A small image classifier, trained from scratch.
Model: 3.88M parameters, 24-pixel images, arch inception, norm groupnorm, activation silu, depths [2, 2, 4, 2], widths [128, 224, 384, 672].
Training: adamw at rate 0.0044, 6600 steps, held-out accuracy 94%.
Data: trained on rendered rooms with furniture, 72500 training examples, 23.3 epochs.
Rows from block 5 of a small image classifier, named by matrix and row number. Each number is 128 + 24 x the weight over its row's rms, rounded and kept within 0 to 255. All counts start at 0. Numbers have three digits each. After the name is the row's rms in percent of the matrix's.
After each channel's rows are labels from the 100 images, of 14848, where the channel reaches its highest value: "strongest on" is what is common among them; "lies over" is the class under the peak. Only what is clearly more common there than usual is listed. The data: rendered rooms with furniture.
# r30: branch 2 reduce pointwise conv (model.blocks.5.r3.0.weight, 96x384x1x1), inputs 129-171

r30.73 085:134131130106144104145087110168087123173110132109159116110129167091148145110146129162103102133051110167094067117150109134144113122
strongest on: sofa; largest object: sofa
lies over: wall

r30.33 087:110107124099131106082130125115095126144162153124103114138132148115103154111132147129125137132132136075126125120105119130185093125
strongest on: count: one
lies over: wall

r30.8 102:116209129136126140132145145162149147089138138162165120121139162106146128126140132167121126083152130174158165112106143111106159126
strongest on: count: two
lies over: floor

r30.35 110:147069142126125081113143121100139121103144141069065134149127127120058093140137158115147117155188144090099116112114172123151132121
strongest on: count: four; sofa; largest object: sofa
lies over: wall

r30.72 092:089101135113132101075131128135129137128127105122144133135131133126139160118122122067132145171114122068123150138109110135149103118
strongest on: count: three; barrel; umbrella; largest object: barrel
lies over: floor

r30.10 097:175107133110112170112116122125105115214133167113147124133134199141163124102109088152103127148076107110129063111151122140212140123
strongest on: count: four; sofa; largest object: sofa
lies over: wall

r30.50 102:108091119118135106103115120138117134171127149145163137125128169127153159123129106117114145160087105129131159135121097130138115105
strongest on: count: three; barrel; sofa; largest object: barrel
lies over: floor

r30.6 132:125097117098141136119083115123111128161123149139151141123130162111157112093131117136101135138093099123096125128144096141164131102
strongest on: barrel; largest object: barrel
lies over: floor

r30.74 123:111197102122110087138150138172137146084132157138136126110131118117111120139127151114125145056162129163152194134097141119071118130
strongest on: count: three
lies over: wall

r30.34 107:133075106123093066146122143082132135136129112123092123115135127124097135113135091115139146115109123119116102119110100142160132145
strongest on: count: zero
lies over: wall

r30.39 095:142103110121086117152114119090145124120117140111101125111117115135080084120132079146154121096172120101142105122120118142141114107
strongest on: count: zero
lies over: wall

r30.56 113:098103142100135125115112119111103121111123110141155119131123163127162137112135110134117161156113113113116145144116102142154127112
strongest on: barrel; largest object: barrel
lies over: floor

r30.49 064:107056121114153112137107106116116122125114104054161122125121169112145160101153137160127118123131103092131058133129144134172150119
strongest on: door; count: zero
lies over: door

r30.51 111:145110134122123147099125126095124131138135138158166118127137181118176148121156093167131163141122125122149140118132098127167135132
strongest on: count: three
lies over: floor

r30.29 093:140130134129132112127094118146134139191137169120132140151136143116148121091145121104112100134112112139069133116165128156174107141
strongest on: count: four; umbrella; largest object: sofa
lies over: wall

r30.16 107:110086124126115093081142133099119145119142123131147147133136172117129155144160131161153136121159135082136163120119117130142126115
strongest on: sofa
lies over: floor

r30.80 098:145119120099110126120102115096140117147128100108115141105116130125112163113072110132121121136059093141103073140116148101149146112
strongest on: count: four
lies over: wall

r30.61 107:083165123147143142110123117135111116082111117149125123132108126122132144130131153123127138154128119104102173146110076116104103104
strongest on: sofa; largest object: sofa
lies over: floor

r30.12 099:145062137103095107152131127120118146197156165129093119112135147136106151107103070147132147132081130097117084106122119132192109153
strongest on: count: four; count: three; largest object: sofa
lies over: wall

r30.19 109:122073096138119083127117133082135139143128139113088129120126130118092146114120100088150147130144117098128139125104097137136106124
strongest on: count: zero
lies over: wall

r30.93 062:127097119114123128140154125109108113121124154115129111111131079109153084114122148113110116125200126144133146104101145124130145100
strongest on: count: two
lies over: floor

r30.40 105:107119116133096114153130127099145143111126147146106123143130163124083080128159098156149103105182134092155148113130129132131133091
strongest on: count: four; flower
lies over: wall

r30.32 119:096084122110124108129106120093113139160131145114134133130124133132148146114112092090134160160127121101087138148095126135172089099
strongest on: largest object: barrel
lies over: floor

r30.70 112:164095107099144095115083122144100121189119162108135131104137160103137138069135117135081108133077086144068084100151121127144137127
strongest on: sofa; largest object: sofa
lies over: wall

r30.42 090:115090120140103090077141137100130149156143168149147142140142170128135164135149069153124147103135130099142171134132097119129128129
strongest on: sofa
lies over: floor

r30.20 100:121103116127162137137126114039122121154126125059121131122125139126110159130152124140121135122128117135151037122111111124179122105
strongest on: count: one
lies over: wall

r30.54 098:125105122136130094131133134167125138159118159150145123123131083127131180128108120106125141101094131134146156117105114111072071146
strongest on: umbrella; largest object: umbrella; count: three
lies over: floor

r30.62 086:141127118134118080125128127163112120123105114151137100108119097094120168119146117125113127111095129138131138099105100100063125150
strongest on: barrel; largest object: barrel
lies over: floor

r30.53 097:122184123135138121117119134136141149076138094170180116112137186117166125128137107161117139096123113166164164113105141119129162105
strongest on: count: three
lies over: floor

r30.18 097:134092120129127058088139137147126129129125142113139120122132114110128145109118124096132129126120120115132201114111105108088124107
strongest on: count: three
lies over: floor

r30.3 100:093175098128123093143120122136150136080143128167138121126134147112110113143135137139145144123149123168161183137105164144139150110
strongest on: count: two
lies over: floor

r30.36 121:152066131101150085117099110135095133157116128118147127106135148101143174071146136137091106113084098146087100114148129109137129133
strongest on: count: one; largest object: robot
lies over: floor

r30.47 127:162079116096107087151101125119125153197161161104115145121156173123116113079124100155117141143091100136126084111138133159214133118
strongest on: count: four; sofa; umbrella; largest object: sofa
lies over: wall

r30.88 078:172092109116093105135110126075135109139106126075111109098117122139079126103135093121138143096137104128132065135132116144150140144
strongest on: count: zero
lies over: wall

r30.41 116:103112126113116114113157117114112142109122144089111122137121143112116082132137137113152117135195144065103153125120114118116100107
strongest on: count: four; dog; flower; sofa
lies over: wall

r30.17 107:153075098114139098130134135088142125114121093135101121100127134126123135089132133134121116135099106119115145109113085108139152131
strongest on: count: three
lies over: floor

r30.85 104:152078112120141082113120130154127123179127155122116125106132118120122159094123111106122107133085107118090151104136110117140115133
strongest on: count: three; count: four; umbrella
lies over: wall

r30.77 103:115142124124097125129110112103142119140138128147136113132111150124103168148135099132135152135112131146153094130103142119181130125
strongest on: count: two
lies over: wall

r30.7 094:157128124118151119156137114075114113150104151050119134111118125126090148105133078147105104127114116144135088114123109123100119121
strongest on: count: zero
lies over: wall

r30.23 075:113128105121102101121124123122160134105147157175128127137129169135082169122128121163145179100158114114166208130101140130102108168
strongest on: count: three
lies over: floor

r30.1 122:128167113116146137149144116100122121112099145114126129123115140125108118109121086130118106133146118156128111124121118137107119128
strongest on: count: one
lies over: wall

r30.57 114:157125132116146111130123127075114128123138123155162125126139181121133135110153084166129138132112110132153134120137100140164137130
strongest on: count: three
lies over: floor

r30.89 107:147079113123155078119119121161119109180123146128128117106123106109134168088133126118115094124087104148092147096130115113147116126
strongest on: count: one
lies over: floor

r30.95 117:117132136148123072101162141133141140097157141089061137159127146119043100145151146125167117108189169115118154117104139121120112114
strongest on: count: four; sofa; largest object: sofa
lies over: wall